A small sound classifier, trained from scratch.
Model: 5.35M parameters, arch convnext, norm rmsnorm, activation swiglu, layers 16, width 192.
Training: muon at rate 0.029, batches of 128, held-out accuracy 100%.
Rows from block 10, named by matrix and row number. Rows with one number belong to one neuron. Each number is 500 + 25 x the weight over its row's rms, rounded and kept within 0 to 999. All counts start at 0. Numbers have three digits each. After the name is the row's rms in percent of the matrix's.
# gate: MLP gate (model.blocks.10.mlp.gate.weight, 576x192), inputs 39-77
# fc1: MLP up (model.blocks.10.mlp.fc1.weight, 576x192), inputs 39-77
# fc2: MLP down (model.blocks.10.mlp.fc2.weight, 192x576, transposed), outputs 39-77
gate.176 034:507528454542493510479502525498476463476499486488545527509517505449450505491513516553503454506512470496480492522457468
fc1.176 034:506518495517511471509485483516489524474521512470540504500513496463491527526568505527528479484512495528498472498436490
fc2.176 032:478494479486472514470507552513519518482463510480475492503501531482511482524535495499473459500487531512490493525469508
gate.177 016:507528546468469511575478517462504485490481495466462554489515463525546515463491499484500522533517498506474491525506512
fc1.177 017:511537506470479506564503511481520466501514525498476525484519486528505548439495514505505515529486528503507528503546494
fc2.177 016:496482551480455483534538494457466527493504501484499474462437553495494459479468513510492493472497501499503494495503548
gate.178 052:476437501453515503473477501493503449462463525500477517547469505507504505477495527531490469530476506445483515485468507
fc1.178 054:507538499511448499534508469524476561533538462516551475477541471498511525555490507486524503476540484510536529494537494
fc2.178 058:455492485501501489511482510536452505526534498484525466478505522469522481466525492479532498503525494465525502512531471
gate.180 092:498510512487516501555490504516498519518482492511507518482512455485522495504479485470520449519518465500507509488498514
fc1.180 101:514540508485493507508513488499491550458482491472515512523507413487497488501461484538518511508519471512484427520500533
fc2.180 091:504495538523506487521484523472501486506477495464501513481486450532558509455500505515531509531488546517506505508497487
gate.181 018:492503502456518526461497498503530465495518500505535536514465474475483476508552525536489451516537475500554482498438529
fc1.181 018:509497518527463516522517512511501536512465505497475498446552524535525499536476508488492540493460529487462495462508465
fc2.181 017:505454462470492455497483442506507494505519487505520497483513482485544488474503522470516513492524468480486510518515431
gate.182 160:492484477488488520475452508479496491463536526534513504472520497520486505464508536449501526504470487508552471538497505
fc1.182 150:542489525499512529478475502455485511512483514489523495516458479451488515477529505513507475439529474476500501467495482
fc2.182 162:449526493487530475468489534438517472514540512526518528514504473494530484505480486530524510521479468469482530460513502
gate.183 149:498490526477538531448521457541475490466528502483543471480486448484500502482477504519479509491511495517498490501530487
fc1.183 139:490489543528520554490494466482515492519517485506495499514509511470499454498464526485468484467485487494497480475509522
fc2.183 147:506475554489494505485475526528484511520466479525482475513485473495506488498510480509494479518473437491491479513504451
gate.184 132:481476505520523444532467516521472507519485489506475515543503527499531472473501504501535508490472520509495532483505500
fc1.184 128:486473479550476492460493537533515496519511508514462486498498440503510473479471468501481511498484531497500486486483475
fc2.184 120:520530446528535495501486463509504502486470500543517520500521512460486519506517523502504507506461506466516517538512494
gate.185 152:509476484513487522475496522502514502488501490481520471489523438518468501493506469472529544466494470517510511453478458
fc1.185 163:490470498459499513522471472498481495535474516449480518495475502515473527505498488493503529508500528504515529501496470
fc2.185 167:521517461501487495557483518509515498509473495482474446524521491486522509501487494533497535504469503517496499533494531
gate.186 139:505497515528471529482508516454543445512479510506522507500500492514497541515520461465543512499505471508487524491485545
fc1.186 131:510493491541482504524495484438537489509484487487501474519466489512488523501482481481527479492496487442512540486494489
fc2.186 130:544455472530497490487524468429469509466496438488483526530482511533489550524470529553524510539558495487513500487538489
gate.187 058:576478497477515505496507504470526536464505490502532515522501495510516527505484512494495503460495503519461465474523511
fc1.187 055:480512520529476511477510502504511515526468532462510506509541512502527480524514540491537498495537518508487486537554510
fc2.187 053:480482548510500517518501460508506486493512508541477485451491516539510505461501546522520459482524507483495520509515514
gate.189 096:466496493490491510502487477511527466530491453490527534463496503525499505508500469482484517486508462507450490500538496
fc1.189 100:485482510469485496483516488504473526517487497496497540465461516491460495482465536473530515452515489492514521475445494
fc2.189 099:479473490526500509483470477496476551465498511515515522492528480504484465543490487480503524539503511488516462499471537
gate.190 135:502469504538485493467496497496515468481516492472505505449496487503480466482464501531558534440494513539504491479508515
fc1.190 140:496533504485476481527480514505520495511509521511488483518493498499523508564470509482456487524439489486516449503540502
fc2.190 140:454515513508494522488538509490517459516523539461490499548509483499505512484504469489492440463486468466479504522507524
gate.192 103:454490529490506479466530461564486480516488511501494498511471542482478515511515477516513441515530515496496517509499524
fc1.192 106:464512486582525478517514484563476513505491484438542501448528520473510549497494508509497474467525515543457561518479525
fc2.192 111:443490504478546461526487465576479550513503475509529507488519524534534510527517495488471476495479512464512512488496495
gate.194 025:498494528483505463514533479462481514500486480481555516503523429469514499491515477506515476463535519522512524474468485
fc1.194 025:493503505492518497514534470477476507504496498478545488508540432494510499483533491504525487469521489515523505466454477
fc2.194 028:509508489511543467543488483499477528523502525453474526507512470523531488476481475524527460473514543517492490489469485
gate.195 090:483501483487510489491515489462492490459531512556476528438516491501527528456524480520490518520462549499466478518523509
fc1.195 095:506500545507515478488488534475504514478504508515472486469481534504448500502519490537474489487475511507516478517445487
fc2.195 099:528505499504504496524518493523505453512538499501538497509511495492458526475477517497484444527529460497470533499530469
gate.196 137:473451485501500497544516474494506469495506495491490512498495517495513462540526485501515472515511504477501481494475492
fc1.196 149:537480543538504534484570494465497460482502487535493447496528519487503432461515474495490446500492483475507503466507486
fc2.196 139:509457497474488530508500499489500516514450503528501469475517526464518484549542526516513428499476507512513505514514462
gate.197 028:503521492529532476533512482478498503470503553453507506466504477536410482532496485480493489489493476497449493495500474
fc1.197 031:556504499505565481530509558488491527510505509509460504530524516481519529471476499497493517467521516509533467470489504
fc2.197 030:518498508469467481495540469510500462481538503535520441520515456516538477509480526511533518547512547523494487496529487
gate.198 123:530438552523492485474529496495495522528520498485475528469471478472471463517511481480484506501543517476539522515534520
fc1.198 122:477520482452516494516496489448523497533511475493517488491485517508508517487523540541501521523436507530489500501462487
fc2.198 131:491482483473497482506488520521550490515547504480511481465467490474528486472489528476506545516497466517529528497495513
gate.199 026:527496436502503461551496515508480490488474544489511531535531489548472475513521479500497522489534522487518502484498497
fc1.199 028:449487540490478551467486483477496480511527489499514464484481505490512527520471513513508487543470486501474486522497510
fc2.199 035:495488509506521503504502507509495505519473500481458495522461545503496499469509469503508465476517492491471536494457498
gate.201 121:515499489479510511502513494530509486546486518509465476485504451487548514457510477498513446450467523524533503464468503
fc1.201 131:507492507491503458476493479500468483462526497492490508524505517480514503500522515535507479443544469475510491513481506
fc2.201 127:485483552544529480490481470469468487489522502518500506502465486521516506497468579518478514457469502476496506505483495
gate.203 092:496464497526516478515491499530475524530463448493512491479457522495488511489501459489498520506487466498492598467515477
fc1.203 090:490494484553509495526484502491518544462493464481522485479481494515487492467503482470500541475521493459500502470528457
fc2.203 089:470504482513466487512490523501517506530456450480505515497476564546488483502491529475468533552496480495524497474522477
gate.204 091:512484494440504510489502514535501481497479487546548499496504470538478459495454534492483493538506494497497444531510450
fc1.204 094:474501504486496522522492537459535527492522502516477513490488549454452462521543501510497491439508515497548495470480506
fc2.204 085:495467532499464551559475487468472515500530482491485549487503467518512451507469495474488499484479520564521463461507483
gate.206 013:519504476510512479528511497484513506481485517503471520529517484541444496499498508508496488497517526497546487463500504
fc1.206 013:458492526460482531457470511524485480517506508497533463499485511476548510540499504510516525496490482495464506546490514
fc2.206 016:484472480512547510481461496482485498540527487443466483499475540498494516495505502537504462475474487492499513529463501
gate.207 108:495512493499543491473497544526455489481528476514535520454500435483523515496486493520467489461505513511468495490515513
fc1.207 111:513499483521551450493496440501527502548493495546501471492468459467499512498496495534477526545513498455487529499485476
fc2.207 109:480446480491468505468546525500516488497534517496517499538509519527488477504503526507535541540498485511507464499519516
gate.208 103:483485503550515518518455506474500479508474460515492516559497537506464544543484543466448509487503486522515505506540489
fc1.208 103:494541502483486472559547520508534514525520456500514503454530464524463523483544511470498461508509515461496498483491459
fc2.208 104:521463456503500500509504486527530494520501497447529467529523507502500479485483507456502483445513510501598503554529492
gate.209 058:530510490551505491500502498512489467516464547491489513463497479468477517473534512502486491515484482507474497523513476
fc1.209 065:488459518472513524510498544520469448518482482481405499543470487536517499481504513481498523506489522472498482511482490
fc2.209 062:505496518475477526537498520514481498502524515509498486516459511534473478527495483545511529469522534445465521531470505
gate.210 126:529492487516497515490528519507511521515466522506486477491512495489503492456517501471458511481490487493518500517515521
fc1.210 131:524480518520500502461532505482496527526510503489532481467501511519493459480520493471496483494503512514522485452492507
fc2.210 133:486512508539537509485439476502507516466488511528564520526462542534478563534514476502451483485510516480521506497485471
gate.211 100:507534489508480528449531494503483443532508468500498539458482500515490465490529480525470506464522442484521510523496543
fc1.211 101:508534495483506545509506504477543473497518462507491540502537494509483518470480481479515502497484497517465500511522504
fc2.211 098:507532494537500513519498505517486498528527492526514506536510534475484508548533545518494524462469465513492512478497505
gate.213 097:538489495504537504483489505500485521526504525491490461492520515474510502454495543492513502491467472534539510485458510
fc1.213 100:488518468523495492527494469540526484509515486491502472499473511496505521502502504481517532486486484545505454508544522
fc2.213 100:491503507526480502515504473499487459488457517491531523441481464530461478475504475478464491547512450471529496510513486
gate.215 007:505545535471495553492493510464527531495468519526498477501492477520480460507503509491451508557488464485491510562501490
fc1.215 006:518437470505489457500519480556461495512504503476469528525485513468522505493509480504557520453511521507491504452481501
fc2.215 007:513551484461493483484497544490531516482525500569511554546489479485493468512502489461530503508502501502512469501462500
gate.216 087:511510529501521473530502456516508494506477527508503481495447500534539487512494503505522477473473514484494509454501509
fc1.216 091:513513462481474542467494523503475529494481489517472519543532501486507453492510536494541498503537453528507473495488510
fc2.216 089:510489493515521493529514481521494501501528453519500461497538527518521478501509493503498503493507462450487520496502515
gate.217 138:476504476477512504515516500552506523526540493526502495491515508540472515514499495477515522488491506539497491486528518
fc1.217 145:490519523511533501525492483488456486505500495515478469543471492514527491523491488454471524516496491507496518492538475
fc2.217 144:507502480477462479503491476516494490531477469510496463511470499469524490464463499508458494507512514467485538517520438
gate.218 031:466544550504506512496475481509498528540499484450583498495486455478457472546474492517513529506521469522531532503481510
fc1.218 032:460514540491499491491498541486516513563521491496515427501493459471486488527472462521525498501513450507491503525472538
fc2.218 029:539502529515508518473455520458481519554481517499506528502490477475483526494529446497498525478467519511497490489491545
gate.219 118:496499553540510551494515536512499498495478486543544491526523522495514512500510507514529518471455508473494543480493525
fc1.219 124:469527497495470554508522551464499501554494496475483450496488439510496507471498528497498511498514493547515515519508505
fc2.219 111:479526489491550513440521475469528480485493507490487489493484475489486514508504479449521461518551532500456526479556456
gate.221 010:451497525537482485513521503514513541476484509472487496498523491520490486519507495474492499471528527494469501457482517
fc1.221 009:501496512548474487516512483543495546479469509490471502478526500518505492500487473468459484494532484471483491430494485
fc2.221 010:468501441470505475529498549497508507512477527479487466493491462488486486535481510526492504493466513469500449506512469
gate.222 112:457515524515523499499447475513532517440528493503477496477544514503486524516502456506543455518493533503511463483513489
fc1.222 117:512528524476510526487548504472507524509493478515525522540493501487480477510513533496526515494527498509520448522503529
fc2.222 118:514543493540482479472492501509490516539567507513443462491557512483506497478533497498510493523502466457490507485529524
gate.223 008:489517491519491540516534517504473502478513515517475499482515549485546503488498481489508464526498513496546472493499470
fc1.223 008:497523509516522449518508483506502512507472501444518496520487473536456494503465510483503536466518511537496543508549525
fc2.223 008:543523515501528500519511508537463497517540526506511477524518525504461482505521522506527482544531503480476522501503475
gate.224 066:497509517476500511518509548494502528420490470507504472499537470496563511495540493505506521494478535476503510531463482
fc1.224 067:497452522489480501492528534485497521427499517505518489499482501530562491480509483536514514499492516492483482509458486
fc2.224 071:501456500493551458498561510477461508488467474530492529505502521515519518521483464487462501523563518515457496538477500
gate.225 121:465503499507532471525457464480503528475469529473518547513506482444512518483525503465515440506491468497467486500530518
fc1.225 122:523467478448489511489518493490469507486504530501509527498492498434485505490502501517487456549482491470530513521466532
fc2.225 107:513522483505474489510518511506521522509524465500528511510511512494468487502488460492486490526507446504498478489479494
gate.229 144:496518484558515512516514478486508457478498490500450499511481466504504509453539520473469490533514505482516510483526496
fc1.229 144:510422510506531541470494504482524501467506519483479456465527482486481471499487485510528499509474502527488508520500476
fc2.229 137:540494535481524548496505504509526534520484526489488452535484529456501521495513536505503522505522474564488519482518454
gate.230 102:525507513503513524449486476495525478508518531538516504480504505511490525485534497479504516466477502520530507537492509
fc1.230 102:469444495480503553459456500490510491456521517535515478493475482514473521518492516484508503448474500514523489492454491
fc2.230 099:517536469536498502485504517507499517513483541546490474476424491505464511489511507474473478546500516510519473482522478
gate.232 076:531495517532502480479518521508474533526502496463495510531504498482522477457532489476499501444477478482521477446476491
fc1.232 077:475544449466530500494545504477495487494528494485503468500546478530512512498486506517485473528505487506551509552488505
fc2.232 078:496488505475503530520524447504531480525562512471471528522536497508505479497463495525517456478546474546480484501502547
gate.233 140:507542470468475527474530498480464511522498534516496521490478525526465561502511528516539514481509501472507483528504546
fc1.233 137:510492544498489506468509460455508481500474509454499495513494526471476531462513514486529517535461488487488497488523461
fc2.233 141:508523534529459517488477532455487511446436487483543517531503500489444507517516489481463486473497479478488483526471512
gate.234 117:491475495540507540495488489493527515526472493526496493534491475537530509506454517465455480517527531496543471513543481
fc1.234 112:510477521492537547505502480505497502494470505498476461516551494508466513532462514446495435502506472484523448540516513
fc2.234 118:506462492514514469508462491484508529489495498500534494473540491502447504485515512475565457497458504530494494468493482
gate.235 093:497487504492477513539501528516519530521535490467496503504512471437464471500520508520487511506515510520491537528526512
fc1.235 089:493527513532505506511526504487528484475517550481502509514476502499505462496525507473507508500474505506537545502510526
fc2.235 089:509495474457484490479477473519475476506473514511504515513523505482472471519525458527490513494493540508470520477503464
gate.236 165:506507471483497454551528520496459525501500500492484489516502435498539439527539468486558487508483485554499485500513546
fc1.236 166:545489502489508479513506493490462497487458500499500523502498454513525427512502500520522491500534485527511533523526488
fc2.236 163:506522473500539502484483518519496506507472512514497504484471444512540494514499488521525490500521535514524478519534500
gate.237 091:542509498539498514506499502462479509516504490442503507504500556522505473537471526503498508466493501518432518514473532
fc1.237 099:481512492478537534478510500504482493481498461493527532506567522538528465461539507495493458486517505481544489501488482
fc2.237 096:481461513471522502478517534497532537483534538531493506499450524498514514503469536543454497538503525486570514498474492
gate.238 158:517478493534505537486478488470513505444447484497518480505450444502438544504520440506523469514500489505482493530504516
fc1.238 149:516507489498488496490522551535457503524553506438492513477529506520526492493497514527467552520505499456500527497471498
fc2.238 150:504510528540534523468468504539486495519524561484493530470487497496509459466527487510496482548537505519502510494504491
gate.239 149:516516508495512458486543492448497522469493528532513533459508553459492494458531460539489456477536476516473508482489505
fc1.239 152:559525506517462503518502514516514519517504462487512471474518532521454482505509512489466503465548501521540496510506515
fc2.239 150:528522462491458511508557482497494447510528516486547503495479521515524502482505528526522505534526481521509532542505455
gate.240 008:514506497502500458510501524508468477541470498539500513482499513481417503488505492516527439502483509533478488521529516
fc1.240 007:492506485519499495504512486527511538460526493450509490523525508495542527497510487465499549497531508478522491486493486
fc2.240 007:542520497516508528480506523523556452465496487490482527496538524514514463485488460487495512456504476502506487532475490
gate.241 111:516501512505521473482482479514493525497482538473494515476509516506515473454489507484512490436515510514518535517492485
fc1.241 117:525480500491533512511484503455455492552509474491502499488519473496474506508563491512485507533495478477485557495527542
fc2.241 119:496528454521507540509470497467455497516500491458510482521477442480493503462491476490488507475474464503477536511460481
gate.243 012:489496487484531529495497510464495473479474474526500495503482508494441486476531459514475401526511489480513523530531511
fc1.243 011:502504489518471475520515482525511522525522530496502497501507473500549525515484520505517614469489504509509491474468488
fc2.243 013:506518503506524491511474520515528489493466504478503519511507503509506474493513449485497532567501514514518453509459491
gate.244 107:490503469486487468516527526506481513484517501507486480518517521530499461510526513484493435494535490514467467492510478
fc1.244 114:468509477531497517492448516505491495483519507505512527491494467552487489514509471529492513520475519471488569530475525
fc2.244 106:533470470468495521489487516510518507516494493487565485477480522481544481512534489481479518548485493476498511475493519
gate.245 107:563460461481530506492525521495499503525497466526459479549502478526488523474491480478461529535522493464499496477529502
fc1.245 113:508509504528529460501504479490509440496477516500482429522497434492479513484456478530516510531539516500510458491429490
fc2.245 106:515457487478525524526489503497481505471513511514503456477507509541506448479524479480574516540504512500435493512512513
gate.246 114:506522475503495485464496502509489512449494510492566490527473502462537466474460518484531525501471501523471539504513505
fc1.246 111:471498483484494518524495508470536542540538535526530528508473498457528495553526486521479504500529495507516496542521497
fc2.246 119:469515495516528487526491471521484528471505452505491495442496480519490484484549469494490529489515512522509448512465504
gate.247 120:538467503458551503472536494503527474498502510501488519492483506508483488489525456529528471485452489497515537475520480
fc1.247 132:506484489526473484535509501506497498441487496499509557514471505528525538482522511499510498497500506494444473550503472
fc2.247 131:505499514489526535515509487457492458504490480489455529492479513507489417519469460529457496488485472555538472500478534
gate.248 073:514474474446522532510497481499543535508516479518513496494501546535520528480491455521517519491478520496482519521517512
fc1.248 078:531477509420450518498500477502513490496479496492457494503530488475450491453489534461462478459542494497504549496484481
fc2.248 065:552493481503497553516456533514482474472486488511527492539443527474478477487467490455485493521458517527551527507532509
gate.249 097:533438498533523503497521507518496500508498473504500514542460488527504514479495493504502496514500473513479523541527497
fc1.249 110:467542500494483444520494532530517498504529536460520446499565481509537485506474521553542472537468510499534534496496511
fc2.249 111:502516519440484515499503506482505511486514503457498470528481490476493536455523506519485500503477516474484508513502502
gate.250 150:531514460491494452506543530514503508516496427509492446492495471488495477497480501502506492471474469498509483509518474
fc1.250 144:534490494502515509514511501492529489435486470515464523539467478475538532526522515498518522515534542494504529548476488
fc2.250 148:482475479492478518485480442492496504499489496507449511496489474490532483501489447474478506438511558527481497488467503
gate.251 018:550507497536501471514481491445505542487500530468475474528432483479508510539457504496483522488506504515519484517502508
fc1.251 019:469458507476508515481506527543490482523490495520525523450577519523516517495541486488516497533484506495487518489519492
fc2.251 019:486491506480505480505512513530535536471487501484543486544496496505538509507491517566458462529518518395576493480529503
gate.252 132:506500500518512504475532485528459481488496519467483459451484490490482510515542512564493492515515507492494506499478515
fc1.252 143:482470454436539549473488521492502570555546504504508483522536461500457492460467507524529525517469531482512491487524469
fc2.252 136:478521506492485512513505510472535453511535518524489494488546518508458474522475531522490440518522515486533489478518507
gate.253 088:542472492523519485539486536548495487514500477547500522497463541517474487503484538530492521505462497454518472509473543
fc1.253 092:453511483495502495507525476483514530496475542473508495524491451487482535529544517518523470531531541503528484537464509
fc2.253 087:509524530511558458461513497483513513529528465525509451482516516513504521465527481496473500456495515474497482488491467
gate.254 078:509509492494506491541497511493510482477487504509484506491480495501529490523486488550517493503503558531532483468483481
fc1.254 089:462530502534508477526477504497443491490480514499526493524478526520503469461463491469472485487513511515532556500519520
fc2.254 089:504504458453460476515528506509514488456500544520477515510499433501500486510496509476498547478468488540484482494567490
gate.255 126:527476571477541470512496506447520483499485484534499499537486562433510462434477481501481491536483503511496542497477493
fc1.255 135:482501545493508464532461474484487511480549465515519467510483553501523474539488516513510496498497467512544471504476479
fc2.255 135:501502477479475495520512517492469455497461514467500528475490520495462509524507461523508456513447503475491533516488522
gate.256 090:523428496483471511496490520491512423516506495485514519490488494503481496544479500545533481514496501509518419499497517
fc1.256 094:472440468524472503499499500492534443488508513525503494505521533493485475506510496499524468499479503459484452538523498
fc2.256 095:525515508504511468533538537526513487473472546510509490523492485496493511517506509497514543480487475546495473484502514
gate.257 121:514504499486509478502505510534499497465481508492512500513506504520505486490495548443485519466510557522438525497557523
fc1.257 135:478497521484494457498484525437494482504539500500526496545449523498501470481531546457451463486509524473495507477521523
fc2.257 131:473509499535493475508453523504442498504527507516474482520506477569466527457535522485547504439504546466520476488518538
gate.258 158:485527512484515507459514488479496516510445472502503511474465509534535543511512519468500505467486549502506494483508509
fc1.258 139:454505551539497471495528499533507522510519499539508506504485510463527512480505502466452457526451499491445496484458453
fc2.258 145:504557501511492460489514526479539486530514492512489456520479475505509473540538459501503517485476466546524495523517429
gate.259 007:468533501505480480497506483436479490446514490517503557498493511500553508464519474489500475530512506512493495432480471
fc1.259 006:504490486476482521462552502437479509513494503527477497500544496496579469492469449477500493477482465527481511517487499
fc2.259 006:498495517498542516480490516510518526489469484497497518470499479508491511467505515534503464513518491533546478499473558
gate.260 109:558460539485500493493483518542483500509448529534556475521525522503452515464458511495478518527471505495497541496465488
fc1.260 113:443499493545466506524511505491473443474511470489498502501496484454510459486538498483497479524503501515504489486475486
fc2.260 111:482505519521520516565489460469504513486474508525489494534469476481501490498514514483513532494510480509500541507499534
gate.261 139:459491487526540508526478528491492466503496497497506481498516514487521507480491490510519460536490520501455493520490514
fc1.261 140:532519538482494507482543516457462489535486522489469512488501539489493496470525557490524561503508499497535485492483484
fc2.261 142:525486508522500488488494472494477469512504516495507485493451495471518483504470475481473507518452502493514494509511483
gate.262 158:525505494485506499478523489539522495495496478492532480508512528547480503444495495488478495526495545497514522510520538
fc1.262 164:519503451522533506461526492521554483496486529497488493492504503475481485510503500519507483495499472476498476491486501
fc2.262 149:538472473506497513430507456525509469430480499521481514486512500513503497477488495508488475452448485463467478496499522
gate.263 076:554524537591503505468512502524501486468518484490574480510505474483496505481469454518551511553539525481548444503548521
fc1.263 076:476498471401447512537472503487457489512446488508471455503501499493498512504469497494495522472526469526513478485462514
fc2.263 077:497495506477503504504494547490486539505481532532477508497439515452497533508486449493474502529493536502473544487508512
gate.264 093:565517542483522482498507478513548515482511506520479482471556490457492507548490505523502517471526445532515526479470522
fc1.264 089:450458514471485499505525466530513505524494511565472510469501458495475489525504488515466495527463476502497527473523502
fc2.264 093:503462487486550500466508517481486515488487489500494489534448499497497531483492512477516495497516463472546532518490464
gate.265 106:524523472530470499477501496548527496488499473566470522494482510483461463537481455522508519507474491488516452499497519
fc1.265 106:476502489473487551449485500474516480447526479439537440442477461468502478513495483463510482484512507475543512511500466
fc2.265 110:512522501501479472515498475429532454457470505496493492483484480530490483525481483520498496448495491520506552510474487
gate.266 148:484469494521508483491496460462542553472481481489480488500495514537447496487497553528524477536464442495534490493520484
fc1.266 147:475558508499502521573488489488519530493503500484501498525510444506490488487482460453500507502502492484509489511487521
fc2.266 144:448493491504524572532513539453494470482515490515515480449490471474505524497504486501471513454532525519479513467505540
gate.267 091:482556465495499463455561508487497550520490497488503511495501503490484520464499499511511509473489493491476458524505502
fc1.267 091:500492473484546452509528518467475538512486552479502511465498478486471555498498501508462541517506487519499503507512478
fc2.267 096:518496476464485466486491460497483464466520518481515527511522410521492529503434523516518490542468517526479449537531476
gate.268 045:498517504491544559514471496522514453533540538480490455485557510517522514473470518531509475506485494480560534488468492
fc1.268 046:527455514505448441516536477524507538445484465518493524514486485487474496533504488496507496516501514504447570506518512
fc2.268 052:536504516496500470468477459523509541496469502479536487503530488461473516477495537459534539498475517491544485493486498
gate.269 148:490476555506505480533519473512503472523468513548498498505494469520498457483520538467505487507535484520529528507484509
fc1.269 149:537511554539472496549538464475505527486460523519489500441560517494464472489505501460484507531504471474474545507518497
fc2.269 148:543500582527538500490495510459525546464507503476467521487544491481473492510485449528502466499516535481498496490487487
gate.270 095:532521453501491517467503520469503493515520471505475486495498500530536483500516491515466498498541479505492502480457484
fc1.270 097:512503460526497527477531499517511520445515513510531522516512509536511465531497478455495504500497551525477482487528529
fc2.270 098:468485482524481475486564512540548552494508510498492486502515523525507519522487463530475515541503496493479493475537457
gate.271 145:511502517514521475538475507513539519483480437487528454502489505524496472438498477516509503543511513469552500486508552
fc1.271 146:478469504504452514498510507492478489520540519520508468525516513527472510511504532447501476510515560519501491458478510
fc2.271 148:507529454462497491495507513511536495477481532509479526493490477488523502468497449508508456506509525519512529532512499
gate.272 097:527479540528495501484528539446468533449479570522552504483481476481504540490552504478492528479488540489481536518508507
fc1.272 098:509505519491515456490514533474532494482505515498543461497456511474513492508501464472469561476496478508491529513534489
fc2.272 106:515445507495481480466485521487454463506475503496524490535465458508511505500512456464490481533489456472472509564499505
gate.273 114:512535483529501494477517462505524484478466512491519493480477476499465509518503516549517533514484447491498452498473476
fc1.273 116:462510512501554486540484540545500464499497467509479515481489469501531498511501518514519512503502480512520451488562513
fc2.273 115:460490467505503512539562510496503541493496548494526484478512441476508486441522517496536513517500489518472495475499507
gate.274 061:474527465492510503546504498498505464516557506484502480523525514546498533484503520508516505533465546496497477536505522
fc1.274 061:485518539532467471509522524499510515529516531499502503483517486499495521484497543516499500493449525499521511531479522
fc2.274 067:501508507536460476503492503497490450487526532479488488463483543528499464522538463497482484556515508519497539517488488
gate.275 136:533496485490498483485485484500471465509495497507459479539513536500474510468503446480511486461465514517513484485530492
fc1.275 137:491447547501494490536476483500495498505534468524459465484493491519510472463485469536487497489506509533531491474447502
fc2.275 128:505450529493449522529485498535451475469536494483513511447487462491473496457514527506485495485512475494460437509468486
gate.276 116:485493501533503466499470517523457464538440517520536483485479497471477502491471513481480525492514495541489510493473501
fc1.276 118:499444502479505494515496475473491496500458548543480515498517466493571475487478499494558541490505502504505480513547468
fc2.276 116:500530515527470513494526537477549454489524517505497512531492483499502479474490522509527537432460497476506490509501514
gate.277 120:506484504499501476530524524517478517500485485525515521443504451496510469510548499481493507476488539462553487461490508
fc1.277 128:492500521499467485466501493492474507534506520504507485487542422515498489521500523523502488479553503553495502501509488
fc2.277 115:487481511510500510504503514485542499509514522452497466502465505510505482486514478480498538523476488513495526505487478
gate.278 110:476483464477508493493504497518493510480454494514506495509492456469524529514488505484501476529481509505472471483483493
fc1.278 118:524499451526494502462496488503495552477554529502534533489474500468522502508515506490466512503471466501542510491488503
fc2.278 122:497529461514519504515491520519482508507478510459487484501465475519504477533557515453475487460510488490470530548512519
gate.279 130:481494470528523507467537515525481466525471490503529492520506524559483515504499512525500470477490480505462580558504572
fc1.279 135:504538502556517513532495497513480481492528516484498552477530467449479482494510516484464483486508505497521448486507475
fc2.279 129:507495493474478518539496463498500481526526518538514583496550526554510485468518494535489494538506507505470478503460466
gate.280 131:534526528538502467476478543520489520475498546525535487459482478512506534456494500460503513516503526513482506527482470
fc1.280 138:471460492478478543496493481502503487476508494524503489461509439501495493446444473511480479494501436462536545558446489
fc2.280 139:510515473473501499488507495514474489525499508493499540472484500518515546539500485455508499518557467522525516495498514
gate.282 088:479521497543530476520494531521543531497490503511488551516525483522502460503492528497517506528539517525549449484535487
fc1.282 090:490551502526551492515473531474496508486536525540479471508506502519512462491499530514488479500492490503481468508529471
fc2.282 081:431473505490503485524486487509495535531471492491471491514512520499490500500496493522533505471551539487480511478499506
gate.283 141:536508500467466474529530518504514536511486493500513496464501489496534490510462498482519449511517511473480480518511520
fc1.283 140:503490446508486472514467513496544472474508498529507512493479505508491501524502473520519464511505477497528438534497454
fc2.283 137:559523478500543428511516480506476483515476481461526524476501472507504465490480502514474525465502465518497478482541481
gate.284 031:498503541585477483480509517510510494503492496525534486507488496479511524468539504538490513487483526503489531504508498
fc1.284 031:512514532572497475477505525485522516529494480498523494507483522486507521476564486537477495498482536509496551506506490
fc2.284 031:498487508488493469468498492538524489551532496511486518516522533517566479516532514457476498500484494495528472530536510
gate.285 059:511470476431528546473482476516505523513492516468520519514532546516482518469497491499576541500491503524490446442481509
fc1.285 062:513469490472503510490497521520507484497509511484491505452544526524500514511493501520584553477535466584477456495488540
fc2.285 066:514494507488526512479516523503524465530493521485494449469513467526510460541512520532503514463463501507476443508428484
gate.286 008:508483490497484495512468545500532504517468471489466482504550497540471458498483524498485489507507489471508489516531497
fc1.286 008:492494489532511485485511491513506484540528500501530504512463512436539512469455491504488521458507505507470491500452526
fc2.286 008:490471509481535445517465503480531493511508483455482493499455475532513523509506486532542507488497512485457503508468487
gate.287 006:532499498488506462506515510529502486420549529506486513500473552505532539481532492505526606484506514477542521494489484
fc1.287 005:534521447531511497486517503508509483460536529511519522508482498528538515461517521509476557475498475486514527486529480
fc2.287 005:509461467512497448499523533467476544514538487472517535493485510481456476508523473489538510497488491499471474502530510
gate.288 048:487489492461528500548472482503524514530500489471487485479503512487465475513499477468509473518504492509531535508461499
fc1.288 053:517481518488537464471507465506490530507477507484507469488486454456471503490427513482501469494511502509501520479497471
fc2.288 049:488483524485497487520563483501483522500547499486460505504507474487492516508460497525513514455534532484446514477492439